config.yaml
dataset: "coloured fractals of 300 iterated function systems on busy backdrops"
image_size: 24
arch: "mlp"
inner_norm: false
width: 384
loss: "cross_entropy"
beta1: 0.9
shampoo_beta: 0.95
eps: 1e-08
steps: 40000
epochs: 105.0
lr_schedule: "cosine"
weight_decay: 0.1
Rows from block 2, named by matrix and row number. Rows with one number belong to one neuron. Each number is 128 + 24 x the weight over its row's rms, rounded and kept within 0 to 255. All counts start at 0. Numbers have three digits each. After the name is the row's rms in percent of the matrix's.
# fc1: MLP up (model.blocks.2.mlp.fc1.weight, 1536x384), inputs 192-287
# fc2: MLP down (model.blocks.2.mlp.fc2.weight, 384x1536, transposed), outputs 192-287
fc1.786 100:093151119154137147149147112117126151140087067054124138108109127118143157118152117123109125070116130119166096167105108143114137122135132094095115124085091084135040147137112171169116092143124159160154130112106088130179111138094092121135118139101112136158149095142112133121145107136088144157
fc1.787 102:112113143105156102134135118148175120148120144109115137114166096140125090142162108131102129163087159124147079129146129106148111134143124119123138088155131095119111088154145131140184151101109102129118160167123112160133099151128152134146084128131091130082122113074125137131110114109126135129
fc1.788 090:079127123160157109103158155114102116128150129138130111107142160158134103159105124098093125125138124157119117126096116123140086114124147126141117139120114125122082115107133133137144094121128131108163123122136163117136147190145101137154127093147080126177075116113095105135158097102156115141
fc1.789 100:116149129152092153137120137168152100135171113132082163149129170128165129113143170139125150132104161116108119124151142095145120116126142113109109119105098185118095117098089159143121092129120121142134098147134105119131111134160087109117106131116121109126101080097146080161146113151113130132
fc1.790 103:149165127115134154150176131119107141122118121107112185112140085145129112090131087098146072086106070105111122141151098102064145127068163102113125126104127131134129123076109122128146132115155130132144122135131125113130133115102125123184111104102159176118130100103106129138129090139126134164
fc1.791 093:086128130122206087160120144088187142091115134114160152114150139142169081123110132148155112108123176103160194082121158142177134156163073116108186132130162137115128096176134148143196123136125111116137104131118141132131122142143111129157124118119146165147138137078140112172107110163153114122
fc1.792 099:175081147095150144142130102113104120149129107134196129143146122114117179108141151125098160111089140131153116147085110108139125115104153090181121147129112162131119111138149114167108150157142124104088095145128131180087130098167153150145146094126120144189154078173091161132140123129157150145
fc1.793 092:101107155150127159124110131108135169113127145128126137139153111090148112072107103163159152127179140114157138133125146111152154140144115147149105140121094119119076120100090109094149123162139079113105168146131146097160089138139156109151186170139109141096154153177122097120128104104160116126
fc1.794 099:127151153130127176146144125126111135112135100108148090115122107113160142123141137157151129142131134121110120081141153112148113109123128121109114110141122145136141136143146097142177148112159156151166123140165107121133122111143153120137134110091119136128133110118137134147125093133116168121
fc1.795 099:133124132108103101089146101159147131136200101147133118113123172087160145112128134157127091151107130103151114147139092194108124127137148148132105076103082130119101131138191132115141118116122100142111065150113124123142135138159138135139124117177122147145137145151165129139101076169089170142
fc1.796 102:118116141114105137178105129107136150137134155100139128117141081114115162109147094136134097124157134168148137178156134135126139115143145107138105124093165084146112133148122083153091153128132135152099140171152124140127123130197135131124117072123132159139117179096134132132128136078156141135
fc1.797 096:122084122142098114129112133148108159133148082147155122117090128143196121171155164131145120118134115096140147161104110147099112169121160142085155146110144096142125107141141142116108144121151122114129134174109156115111124129091128177087157152125135162125139140116133113131107089130110130129
fc1.798 094:124141105158124162123112116066134093123128158161106102125134131104104095158158102098127135116139133147116089149125117118159107118108109125099101140170115140136103150160122132150170075106119136110151133139130155141128162138139118139132131135163101114154124145137119196103158151133117130109
fc1.799 095:137126103137110146141126148122105105167106171086124175116144146167145139132142110171135079116124095090160140121108122130142087132137141096138165109112141148147106119128159072133106154170112151129133115123118120136090157142122087159090150107123088105121144089148127149145102164105106121158
fc1.800 097:156186124138107102162138143147137125121144122116143098115132138152108130145085140136099157172130140165137083110153145125092121123120139098110129141141110141143143125114089093161116123126101121098185142096131129088098098118162089149101110081090127116085094131129115122108111060159116115163
fc1.801 091:088104096157148119160092131127121144117101127111109174130114177141151163078162136145121101108132110149113126130157097109177145104159148163124130089092140121114104100142177168077162126105164128111173157172134109132145162149180142155160090145129117140117114150080127087134141108102124063133
fc1.802 083:096147155122126122100148126128139137115129107118152167110125148125126153116155085125117132129145167127154108163145156122120139150128135145110149093127123137129154125112149156108162095127109152097097141129147114126121118107082141143162122091147143155143147135121113075109140159069190127129
fc1.803 102:068142125129169153139138134166106129152131115118103122161167170139116130090128124168082130117125146088112115132123136118159139142089172117110113125155157124137128104119144093141127135118160144112122125101115143102119149129155121130171141125124090101174105123135105118141178148186133130148
fc1.804 106:116147103135138074148145138121136147137122123136108137140187094156120074141129111128152136124149134165143097137162157091112133136157102162158133109149150131122121134118105103081141139094096145150164166139142134122103100130148113149119150104133108139126156115114125125105101129137122170093
fc1.805 099:122169115145117115118123100134090145086144156131195136096157129143127147116110138109155131137122112165130148143133098127157111139126120112112108112098132184104156107095115114166113149134130140113140128100115124127118110116118079080139042128132113147113134151127126075133146190135136108134
fc1.806 101:124090164114134132147155131096102041150131103115108127095158104129149123123126090140140138166156095104127139089151121101131145103167145141165137173148104086141115158144102114146131116143104122120179146055130157108123111136116120124138103129163150094100115146116131118137112169149096101114
fc1.807 104:102095091126140115117128141102128095117138124110123146095137171134120130145151119109126107093073091127094175086141116122164076168135121162149143130142116147143132133107135132115123140109168105135092136159143125124099119144149060167145115106126147110100104127138139175150138087117123147162
fc1.808 090:116142084133122133179102145135180138158135115107121078114131141112119121107144183124108159127112132107157110155129127138118131131139139152148092127127163114143130132140100118137085137123162100121153124129116143128116085095105107130096129125133135067098085117116124168143101126140125121178
fc1.809 104:198089109128111118152123122123108103155107153092169135148161118126136116155082108140127104092117126122176091113148093118116133158097108163125161143181164124127164166151128134110112125082137165123117104144127099071129166117090161105182112143127101117137144132147125104128104139122136111122
fc1.810 093:122107109142125110142182137176149080133147127123131121148085114098145117093104137148122130125123079134115136127120134143136125114100119091123138113178130128125107113111123115134163159103148129119112132110137120133156131124073135082153100095129113104102140166062144112070143117141108102139
fc1.811 109:172163155082148144095120124109128085118117125124179141156082103129110117167128175093126092165182149138099091124139121082138081128151163150138166144148146087098117122133133141127138103113083146142097115114165167104112176136115152144106089124153146108120161123125137127160162087140099137147
fc1.812 098:183113127095153110136113112113126136096150111081166159077082078113108112132114085141184153178141141137088100161069119117101126125113121149108168115138136146101121130148109115125116141139139128104120127144154091129122161168120112130120116115115102160128128117108168129112128119127072105104
fc1.813 092:150125107111181129133144104155128154151138121157157136113162123149134135084073143134148149142160161139131153099128127148139166150142066113142123140129154114072136114145133149122124178139145141133126126170087115156124174152157134093153125172101144175139151135155123142147129145164169090075
fc1.814 097:119136131112195114104160143074143117132164162162098106143118090116123140144089080153110156112132123138103125146120122131099162115121113132106133094107125114070151135178190152095122090160092154116096176109154128134106124158173182114106108125085143134107134139164121146132132123165117137108
fc1.815 107:152113099120132116108143107117127095110137141134142092108121132098123126149079123174157107141157125101160152085120140101157106151134127113093148175125135133150162129132160144166187165156085110153138098111086130118115168159110149123127139127101173111099110112147174167131113148105108139133
fc1.816 102:114123167108125142136099092172098145114119128097123078123115171153136125146165114130128164142163122182121124116118083156151128122154112135107143133138123124140122168091138108119171107145151143123166141140105081128135125097149168126099139124120160200116099139144114088139086101150119121127
fc1.817 106:132132142144175113152135107153180163099121127091103136147172108135117146142141162137136098147102118135120153131120142124143128130154095095159115113161146130113127090141119100104121091094163157094138112106086154136144161166128110129159073085086097086135135132157105123176131076076139158140
fc1.818 108:097110141119130114138141085082175138112101153118142117085114118123144160141182132120120117123138119123118099144153134146117134114111121142090087123092146146105161118102109127117132114089165094121151167137191143114132116126128136119148119127172153106139186116118131139095082160132051142150
fc1.819 102:129106112136155080113125111112153122136136126134123126118097086131149143104132113117120105139135110144121149132132186147140149099130163092170101116113108127144123111157118151131114105108126096120158152097154178145097110118173145117136164127121151128090154157133149125158146142087149142162
fc1.820 106:126121143138140142114134120103092104118136126091156097110125157105116128140139103152121115122121134149180147097133159164136118142122141127092098146108171200137129135141100137154154119102133179093139121111144107114103131112125088146149128129121120122101105147115147086169133117126136155157
fc1.821 101:123110153166154168131105111106137127140110125113128134128131141132138166127126136121091102117134128098136131131116178163097118144157141119113146122095119092146126115162156136112130131116130139174168100142110121146111125161110097126139125123146145118158127161134183122124147127171121184146
fc1.822 094:087121113147099118153137142110152107100143116091110132137144115132127129185142144138116085148087129111118103191080144104086169174112137155137190142104154067143120145133119132112113151103139078161127138144141136122130149116082114156128122141133128128100043122141162144138108104121126103158
fc1.823 104:111138110129109135099139121130156149120170153167133106095157111144133125143090140137132140159117126100110127105086130165133135092141115101096166166126106129106087166125132130125073088127142127118141079145122099132182118102174150120147118143144119147149107125127079102132137129130146111104
fc1.824 091:101161173149143142105126123142146160129125098092112154117158124129111094164130073131129153151147123098165135133162167128154166085136130086101166136121153157130130164121124132116189092140104187139148145115128137103131094154179145084094131158104109104067132125105146142142104075138142123129
fc1.825 102:103153153101132182140153106136124114150119129136124100120115145140100129137123144135132120130116150129125138121103116132090132123145133101119165091138157157160163138125097129110142125135087151160146091158148116135163160134186180137095130134122133107102109115103126112147107109065138098129
fc1.826 101:142141155152134106093130098113141149152139134104136142129085160079140114135161157137136138134116132120122121114137161114144104080169181131161165115145130062128137107133118193151134105170155117111110167121119131057102101124115074129131125157097085150129138132109109123099166079144138135154
fc1.827 104:186132157128099103119107137180154117120135134097140170176152161162100134123116165088147091148142157089156118115092143144111133115108112114133151135110147168144115116136100145089125104173144125159101146122131110133128124112131067160156154118150124098124123104169159119117079146127131111149
fc1.828 097:151092142131167123143121111167134148156148123118139126117127108148124155162130138141169149131154148120128141089143138140111179113113143161131130128155097108127142134068088159136141141131155126128097121129148105133173165141127097200148150135121147121137158108145137123106103062106132114150
fc1.829 108:128152127120129129129135116131075127164115088110131134111147141144142145135120144136099128112121122140118184145105150149145092145111126148171118090160145130136115136159205165112122131126130086118114062070122116163108133123104142134098128125151167144152098137133153109132112136120134143105
fc1.830 089:106147156108097168161109135115083107079114117107115106096152145108153163127105139160162153169111090136133119141100117135122109102111164094106114139111134138140121149104130095163146159116174108123085124130125112129103169123123137158107102147079139160162089122116129136106083123135147107138
fc1.831 103:150137127120163162136119126140118128122142172137150131119121117122166098122159131079143128115137126110133134124141101115129136123127134092127153099148129134100135145126128068119135099104129119127141117118140117112165149108110143092066136201147100116124120140128146139172171097110071145128
fc1.832 098:142147097149127106081160117146142093144131099150102085134095163164155137132096087119094102141108169115131145144138119141114117139132132128120075113140150093168112141148127138130174132139116100122126077156111091123089112107128144168084133107117113149123164170109138150133125105101085141138
fc1.833 101:166125074146161137133139129131126127113099156141128123143110164143139129128119171131125102139158109074185133076119140142142104152114113138095119138118145106179135120093068122111107157146151139122161102113120144165093144135120126155134097140107130096156138169129115096113138121159104114143
fc1.834 101:105145129139123106137167135140095156115131151134133149125138111120122137120126143127139162133135126134115142192117145130158151098121094131144124115117127109137116135090117154120120093162162161111169104107128144157106108120114116134083089145160095120120080112168112148106111148091173086161
fc1.835 102:167107184111112192086172160128139077156120124111148145189150151097148111144158126125124092153153094144120173134141113161171111122103108131127140128151147115085106130168091130124096171102123137144135172168146166148142133146125117148105115118115139041146120126083134100095145121134144148112
fc1.836 111:130131092147118140100107104158107134165148124130136128088164113079126122148137124123179137123091140129086119108110151111057098121142127128130114151124124151114143140161121102100129128136119139104114123153107129142123123146140155115134117118115170074073117118156149147122121077085104120119
fc1.837 085:089152135119129120113130112128113117134154101093172137139151158104101094112143097150140117183124147166123072113100121119156166142100137134125117136089121164104136128143164130074146109125155102084179134130155109122114132118116129099110158111163105136128161136130105103135110136060166139152
fc1.838 103:182125150103104109118151104182114102104123103148097135087148134159125142090128105126128137174167164156134130126150165112090099157110135069108125117166148146086144135132123169160099175137091128109145133115144129141160110175137109185148183146140138178130095162102106131109132156154148104142
fc1.839 108:149138146153102091123165071175203120108113123117110115129079154099153111151153126143107109114153151110139144128189141116108114100149123123152127108102127116119148137161104127130143132123116106138113129097083143099098130141162090158117144120098144099108110121102143123109159121101112156154
fc1.840 103:122137079142139139123106150104165151085086116141135097103116095103138139109149116153130119124120107106086209164121085124138158116147093152129081183138086132134153073139111109094087128109095095116113161132118111124098127173158144106178151111153163137112152103092125174175183125106126100113
fc1.841 095:104147123126185118155150135148158100145140105135096163154180107185132139080120136153084144149139158116129158104150119161131139118170118107088136118153123069116107121156120149162129164134126123104126128156106146100124144126133147163158115131071160146104119123142131127130143122140100087092
fc1.842 102:129108093155175145121105126124151080134161094126081140156154153122137103118159101091154104082119123162144102119156149108150167101157125121121124112148167091098123083129121116096159112099145136150132115154113150141129092165133163127125134121114146067142139142115138133134176153148151097109
fc1.843 094:146112100131167138156147109131129139119159150130139101151140125145119110080103163151136106139130129144137143138120135136132129166137088132181058162099125132094144123100138112151177125156132161137142133113085077138098092152115158147112200139168115134136172171143135117105138127121099142151
fc1.844 098:123152114159107126109107124128108133098124135122197158122140135164140132117089118136107140133119145081167111103125103148190111097107122142089176119096153133093106115069084098123129160144106154146120114116130086107133141135110108120118094118134143155116104099135123111144109093124134123121
fc1.845 094:115111100111096123122131082091130109095174159090170098125077116125136160157139109117097098136067143131157135110150104132123157123127118160133125139084146164122196153133140137125128173130133141103137140148112108121124140076174124171099172130125120118146096124152145126120095177123153144114
fc1.846 100:176114110133134124089126106128125148104179137134153140135136090118175114130131115179129151118080164123078130194118146147133057140133145102150110114145093105159143131162121114142182148111129092113112113115101113103130119120182127067172139116104108136139137128122113104136154087127109165163
fc1.847 102:076131167117151120127135100151142107148164118129111175148105151081130114092148106149140139140138121130126115129139114130128118097142127122122123152144156156144158148102137149125112132162160131163162124133107102123108099141146124114141102134132128148121090106145093118103090101118128123104
fc1.848 097:131096188130131127077129129125146103139124115139135136141117118124150119144066113163093184144139120125145150142101099125116090133123131128099126136100154136161149107151146163076129135104153102147152127053124114124168145131146104163105107136111149161184149138129149108091134122157133121115
fc1.849 095:102093128127136163090055136116161143149130134134115138082168133160131132092084123092161134089163158121156142112143114138160101104171129138141174092123174115113147128141091130088123144135136128101114125126136124112167118151126145119143145128113115143158140165110142083152171122152089105134
fc1.850 093:153106069161131155135078123139156113118084142141149158122093150144106160133093114121113160132127132170119126166110136121091070095118109142116122120144117107161132166109165123104128130138135142153162106101098129148136123129135099129144110138104125108099106128159124122159127105153149143109
fc1.851 099:128137134119145134128120154180113122132140132147121110142125115133138204135091111128121156135131148157114126143165141141111089150144129105130128119099144129150159096116094112129145115151131134135135115164120130087074140137157115119157138156130154121103117135127135100094129118113115126141
fc1.852 095:124125105119124153107104128131138129199142173129099130136091126132136157107126140129105135130105155105149160162116095152125124105113118094086136131091101119153131089130141126167134117103139129110123120078100129117103117086180120114134125123114152160133193126109133171161123142106130118105
fc1.853 105:123131158132082110156097125128133104164113136141140148133124166084137110124113101110120069177119144126106140133169158183140167162123150150134124119132122146114118138105169126102181155154125091156115144116177128102197116162109085103171147146117173139135133158124169131099111138110116134111
fc2.786 099:114119085075125092139105111131126172119137141113126176118119170114099126122146143109095109126122123129150157112149130190116144099107096095100128088095141099121168167119108157082083165132130174106122123168120145139163125134171112138135116149110128073074122075110167120166137114132166082144
fc2.787 097:110138127113124168153142114165143110185129128112148104142180133090101082123139103075100135097162141131161104128110111171133118148096138170117137112096157133128105119132131117152140113106117091117146119098106109102149105136105140113151129106104145133112139136131142143128163083111116116110
fc2.788 099:108178136124127124176179101123102151167131097117104109111090102110123142135114147163132107142135094117158094113145124114130119120171141091140068114140121175129137117145159126120153129138123168199151074137176154173130146114172178126164090130112124139134078156130132107128130116139094193111
fc2.789 100:160114129114108163111133156144100149184114124135160127134118101141093134123099183123125115165084134125148144146124082132126167136146160163093141081115119166147147134157165087141128124100139100167143135160148108155120121104141118112113164098132144111127130095134135102097123098110129109133
fc2.790 094:104125176141133087133151125118148157094114121089112118171106159102133101107097097122160153104111126123168155150142091112118137086092128125103135130106129112181105163107132134162110119113147112148147115121133149101085097138111165127184161116185140191164096110128127124139147162193079136144
fc2.791 099:132131147138085123161147124133098110133126120120107139141199126157172108162157106116092112095142120153143094124088143125106166114169123147148152085097125128124165108106147126142161144134124149110103124088185112142170130087163149095120163081158080133094139149120161152113126145135121113103
fc2.792 099:110160132125138133087147137144117132175125130119134117153145147126153146120139132131100105098074153142136125120146139145127090112081148130099109150153142128152120119145118163151152111126118129142128088109083108128185160145140141126101151097121114075145120110139139145122141093116086124146
fc2.793 099:113153151151135126104136173134104131153183137127101166152102111097135148123129125162107117155158079173140161152175126123146143084126119130100134100103135099145097123134105133133099118180110112166130155119110125157161088129129138138152156109123091114120138148081138119150174124141143114133
fc2.794 107:125111123078157130127150135138168153142116099104127132159139096146114113148114109171174124104164116134127112121108156104136114132114166133109103145123117140115133120117111135139112126139136130151116164179112122048067099149123098128109089076130138146120136155127123119115141117114104121138
fc2.795 100:122131122136118124116106110123147175138167145113098120161134113110124143124116112117139083119087107119122145110102103131161126142109101150094089131141158100109130142136159126157111123087076158115113169090099143109131090121124143116132170138122116135119094144163140130160098160105165097159
fc2.796 100:135114105150067126094103139123084139165126135150146126108136170120146128133140119122147106137127140134115121171099140143173166137120123136098143136127107116121138079156169124139122117146116129137146133152129147145130132125116115151123116128111135128122143131114105115183147114117168089127
fc2.797 102:119162156112103113125111099140101137117140171103156121126120142108192143127153147132110156135148145144091098132149139170167123159153136130130080135151084132140120090099152147147130132133141113107117135120149149144132106145101137111164097098133122127143148097139130144141158126142095159135
fc2.798 100:106122137125140152175117115091125109134130174143131119108076103104109145126100110119153099171130133128134174163129154134124143118146091159091125087116120132111111115168155130124155122138126158183155051144174088145152110098105144110143119115142138125138141120153097137140127080149086168139
fc2.799 096:165153124195094138098103114129122122140092089159120119139102116152094125124152093143157092143156124098149075095147167139160128116121130127111072120129117129111118137156105156138118164135146158116128091166140130091161147107154174114110159147140156142143170104109116123132111183106158120087
fc2.800 099:135160116116116109143154137122119126128121104097133158118109131164118069176148113083142112162129148137152138112109128132131111117141124083119072111121089131102123129119106133110155143095138113098123129137098129085163155160082172120064101167176132126121154118101138091134129158111123152100
fc2.801 094:133174137083136136106150090119139156152161116130164130107122089127132143113159130154119041112119118126163146158116148127089145126127105141122153092160113136157150133141078152182119149103102140145167086121158152199159078150173093103132086109136123145129142114111144105151086102127095149140
fc2.802 089:092154138104102149139103131142136174133118126167074108112095138133114099126109099108128112133160090142146130107138177107130147130153149158074105127123164146094150110096121124160116127120141122151153169145101118134144113135120152139097146069152136163129163085115129165117112098104120107104
fc2.803 104:076104119122144095129133133140128140137116095118117161117123172098152130134104102114100142133104077092113116110099167131125129116139153103154136105113102146116127143102164117120123137123119151116136111138137171154142112124129106118118099199083135135123104053095118137118113136149143167115
fc2.804 106:128117139146149138141086138124164126179070061138138121125138103160140118141173113100099125135141124091130115097151145107119100123147108146137152135138132101123100154123140156132132121145134132170157120064139109116126172152117126132156176108181144121094129075165137102132143120129134158130
fc2.805 093:105098168133118090121090148096118136114114131129164099139112154130151122125139107123165107111094088169123168125177113152143137145122152173089137112149123130126181118089143133147132112161103159099141160172108123114152107141104126155081169096131140153142115118108118132208130096149111117135
fc2.806 099:161099168109118138123120072134152139135127137129138130107127127124158156112099124164126113102129126186116139155137127111124113095106111128140126161140174109154152066120106118144102170121120112125077129107111129114127130163096182132139144108119113164139134145144148129147141123154133158180
fc2.807 100:163140088130154159137161120123116129132106084177141144136107134102118084134141101113115116084112101134094148144115153095163149122134098159165156104148137128132123139135097132142104144126136081129141134129108143139118092117168113096063169101082135156142139173113145108095141119114143137158
fc2.808 101:157144127115103119128076132173138104103109129104071104146121159134094127121131134147120190163160149146093098111138123118111115126180143148127109103126117119140127131105145153105082119094113099062106152155101098153148142119114139127152074108072166136131151151116152123127118144120152141150
fc2.809 105:118092102166092110118164083107166185117134131164145112097128090157142148070115116119167117093119117087149114135116176103052124125135144123118138101171060112141118142147115147164122123130161124135131104107139134077128113105143187160146098190125089142143155123125126149130101102188160129149
fc2.810 093:129091139149155108154122126153094110150119135176111147108107163121155127148104111134133117118156101160107131120105127131140140133090108097155094147184142160098116147123149095116172093159104142129116112123128150162140135147124118133128137114162089104074148137117095125142144157144135098100
fc2.811 108:091108155125133116157158138133167162147165179096118092172113123130148110112077129125139154134104134152123120132148121141085133114103104150118150153178133099084122120120095116138118107136129139106190156077140154069108160121109115144108105114143157199104159122130119160151152134134114132132
fc2.812 096:132189136139134136106168090128146147141105143086089119121102152140132129183153122149141146160160135136111111073092118099161117107153136110118144149104120135098138144154118147132118147124143110140144100155135138109200100138141131116098107159103128136076109146140192129135142108155152109111
fc2.813 099:132163126155174175186171135139122087135104137160137103113105158131148136130113112124140134124135122133125075099134139084135151133132162131108117062117105117078128064115137134145156142131120127153118111167139131121153119120155130112122114106110079121112133105153125086137112164145114104090
fc2.814 097:163112122179135151078156113120147150171067148156144124133143119115131097092129118099151099109133142162082127117098127123163106103138150139122129125125087177150129120128097156125078084126126138134151151105127114121130091126118134088134101125104167137129121127123181143157152186095200106136
fc2.815 104:150115095153141135127146142104085124140137128153116123127114138138167049115124078127115137134163099116155093154155098163151118145107108118133109094153108129113117120177125114182158122136061119142155112145119149123138125129112163098135161138123113107116127145106061146130135138117123102098
fc2.816 088:127136116077115129161175111149109120127117131113110108119141072126153138110154157116090125122116121123118110132088144144102133123137127176125098151143093137110115103132111141104156119119102176193133069113087095124116115129129093071110147161158134156107183140136166082113105165114122129124
fc2.817 109:104115167136147171118111163112106086081161086121093128112159136111137120107115137150141102101116098150143134115147167140130125129131111160117135129167130093145081088148133102119152095154129138105136135118141096128110118119106134120125082126078138110123134122102131104077085123129121135130
fc2.818 107:142160102113111110180166148148125139144091085112133144109142127104104170149114132114092144148110135153132150133128144175142119092111114148096096111112138120155103144156166139114110145132093125094083146122114094159175130140125069149137120115188134114113119134147119154122109125084135170149
fc2.819 098:146143167142151125084145113140123127177102132132173150123100110092119084124139148122124162138111131095152106144119116131143126145157135161093140096109147118118100122163119161153119138166131134170051102122169150115128118128139140095110123157091119154141129127128140112097137116111123126167
fc2.820 101:126113099128169127129143087138094106122135121123102169120142168115124091108150117157130096128137074126167104125153106204131161156100124120089081153117136122142126125097156156170128152124109117142120067139133111121107100092114155078110155124157077135143169154115174098157157138125109104091
fc2.821 099:099151117119145135108118163140163130180139102129125099052093108157093111136089090132141124114106127138168148115124159106108140111162124168121114136121125167158140144146109162107114148128133150135129136134148110120139132109129139126142153122126169126134132136101137133134135113114133069134
fc2.822 100:141135156118125117104101114113150084139138142114132140080108120121091108123143099123150174104094197137155115119112153125104092079145102135129134126153106109133127123189128134096126049086108100166129083148136126136115132157125125081138070121085097119116116129089149109128119109155102113140
fc2.823 102:107098092107122130141141153143143154119125110131122096139125164198133153084137144160140133148119149129142128097115143139115086169114150151114139111134154136104124110134151144125127097117124160147151123150116104129122143154133185096144084132120159102144138091112141134143149146131155134136
fc2.824 098:138130133121111170140121146158053051126128143148128112179154122047113095148131121101132118156125105130077119079090127125115132118156141137139139130138126113177149153125127132143145165125132082065123103079111133122148164109140108079118168089149118153109152106118141143108164130130138136111
fc2.825 101:134129137154102170125118127150095145149115075144112122137151107105109138154147155172112097112156115133137117135131129112127154133139140164096161134136136143136082091141151148153112121164106147092150156104120149106141178105144105119113133102134145115124131172141132134066171118153134131193
fc2.826 103:083092142143112139213111129120073119105095167153135109122156147128161098120079169126110150140121128120099103170155183104134094154095137070120141148116160121134153120106110148111089121141126168105116115151122104123128153083100148165098121147107126076096121129132094099125142084142116123135
fc2.827 103:108127146161140124140117183101161154158136177121133130129139135144106143152149110116125133144139083070181108113135125143134101156129128106133129166150163112128132136104107154137132109144139157158175144160102150098132123145150142154137115171111093172128110128117128092143151150107131091103
fc2.828 097:140122151133134144099129144118148096078126114096075153109130138150095134143171120120133123137125142143155123094082099076106122111159123134132100123186089131134133110135142090150093106113125079091130158133109122110123117088121142110096135097120119125114110147122129169109137114130124142145
fc2.829 103:148157146137153119126104133074141141156111135137107115143177155144103153103108162124088119138171117121137182121130144107142140115108126164117114112162147083137139083142136102148099148131194141069150103175126111136140133099104138098112117087095138159137133174125143137096097120157097159126
fc2.830 093:136122128136107104159120096111138133131122115118124107145143124142153135109139065087173114145108113163143145131162115118136118148099107120077105074150089114114133145118120135149123079146114139089103127106147150113132130139121166136146165179107111123102172095117106148187127104097123139142
fc2.831 108:149114137167121143079102079111143134157101104145114108133116094157114122132125139094159111112074124126139120171147121149115142126143122081129095102141078146170136107119084092124084080123137084137118148122141145094118129153139109123133148190095144126140074111128149142168161131139125114162
fc2.832 100:134087177115111063112145088160118151121111089091129122111104157188135106115122137127104104115147134140120163118100120145119125131133120107129127104144110120118115134155141100127132141123117159100124133111117129116091101111137141129096119131126071149091166167148116137140133128125148131139
fc2.833 097:119069092148138125089146142116107139138108141159101170128144163184132141114113106165146174136196157112137094148140114136128117120126145140124129146136096115110093126119104132103106128172132111118133115166082136155136142145105134133131122103098142151125170165144122146157132129081139139115
fc2.834 101:161140139136133135137085164103086164111134115136148126099111122120109154110106130110123075156126088108136123104111116111132117123125109137146139090128134142149126109147123151154170129154114147113141101106075161131106134145144107130161118100129141139117134152158124095153152107127107156143
fc2.835 099:136153123143095185109121178110137119154118115151165158137144118093106120064112169131182123151172118114113116123146121140114127122150115108155173125161197153123161149177092161137151146137107133129133125089131111132125104132158123145099102127118127173144101126109164131101126133127120113170
fc2.836 106:124162140077082145126136122104037157096134109133124124110124171168138141126119169076107130156138127112099138111157152130092110112190124145103138121165121130116141123157142125113105103128115129143115129153091116152099149073130117113104116150123110097122131153118123127135110096125127107123
fc2.837 093:103142146078119097102155140141115136116125075139145111096134131097097115130109058113145097119134107150131103100152144123169157134132146151062110080088139108147134157124121131141122137131182070121131160108160118118119137115105146133128132157150120173118154132144149150145149129099114166135
fc2.838 104:076149118136162106137124135140147126133123123129113150115095185108109128129111116102096157140135142116152127121157125145127140152136095125140122133131102131076151135132134119143130092177128152148170107158155112090139130113144110118138114130174159130152156151153119140129158135116073138095
fc2.839 114:084119120116145110093106149163054105142137131142134182100147131095097156086136128148146145124102110176100135133121097149134120152133106148164121117135108141107110162125146188121173108166157120120107149169124130082176099126073118128119110138122145125179131090127169144109142179099107152128
fc2.840 102:122110141180102141145138092157131134116082129104132073129126153137123070162135116110091147133116144131118105131158139136104130114145095078098161108084107119084112109115128145116127073137124190165162092093111152121098131114112146128098166145119144167153120129127105135139122117171093107115
fc2.841 097:122124140182150110141156139152135099118141135160125145118160102100139097156100155163126085118135104165101133074108144115135115140120137168114149090118142122154081146115097142161071131151149142121123112171118125108120139099081183178173129121132101152125174155102112108111158144105109128113
fc2.842 105:160094167146107149101124141088140179142104164166164119135149159118116110153117115139113163135126088149122118146121093107136146122131122100122136132124180092125145134087086108107086139120113158130114080135187121072075094156080120101138159116108119115118062131103159126129132094130115116135
fc2.843 101:098121131110096166134124136159139160144105102177112139101132153112137131144162123122149162073141126151125160131122120128153150167092156148121114143118131127116194158156151165152109144144161112092139127105120115082129144160150112134109133131078114153150109140147145142102132168162137157111
fc2.844 098:123156114116073121071134110121150163139135127142129141140128119136174113116113133190162103112119139135138093155123141117140125097127138099144100147163137092111093137192136125097123126099161138133130134154159149124181165131122156115083117149127145100127170109159088142150140105135131183120
fc2.845 098:134141138153136139106075135124106127094087117121136088154098152134144108131131099087131143132109144106093129150129142142103138124145110123145123125146177125111114098142134141106122124159140101127143126135111074135132117153130103172161115185126132156143141118117159151101077099137113113102
fc2.846 101:131116119096124151118155114108126149133119130155135101154087128173123093106123098090105103111107116171096169151140140110101088128138153120129121122150128148134157127137159177093099112134141110094118096147123094142123099126129087105102129155138129137088108130090088124159129161123087106144
fc2.847 098:127120142163151128142115152107123150147143171125195123128103129131127093124127164137136112114118129154084127120128127134115163112105157137100142139133111141130114127053101144104112154140163123109183125101079098109193106065145149137128130117115105096107117080141170138102116095137170154138
fc2.848 105:154133108140111122143134119106099100107111152154143156185168116165103139148129147123160100159107110152120130084113081105118106135152137115127134115096165134138117145080095131115102109110153137108132086145138139131168117126097159125133111138090122150114133134151123201144098125110100141163
fc2.849 095:149122130172095161130121161139136171134080133104102070127123138161156139155078124151151137157202116149123166113125129148112123106134091126149098124109114124109143092167105110113113160118140154111110116131124115098174090148133130166153106081114152130146127123136156139131122133119136136127
fc2.850 092:153122117127136114098148127112082157128143117122112054151104102136088116157098097134136133152124146132129129128108113125108149106123125121104108109141143144142125162114099140101112119133124140141128098138146132124127128128125129170181123091132125126151096113136117169182140172141112126114
fc2.851 101:133113122136123117158121170166124177132081113133120131133132161168126181121163129151118117130148148125090125131187134158135141161143141176125115110107141138110093127142120128139054105201109119144147127140065136133099111180122078135107120142115102147148140152103136120097118165128087125171
fc2.852 094:044109146133190159125128124133126126156154136095105138128124135116104120115117167128103153093131135131128150093139136089137127088136137077126099137138134129132127097183117143154108123129138126149136123141094100113114083138115132102147165092125126176105092144106124120107123126085102169118
fc2.853 102:150096108150159123120120141097088124134163107170078119162101120117159169141094167147134102110123146106143157160117147131153144120115147146150154094130126150158130136113126120121109132197132125146159099130096160145075151152137048120123117130143132144129124158130118120124124141134130121133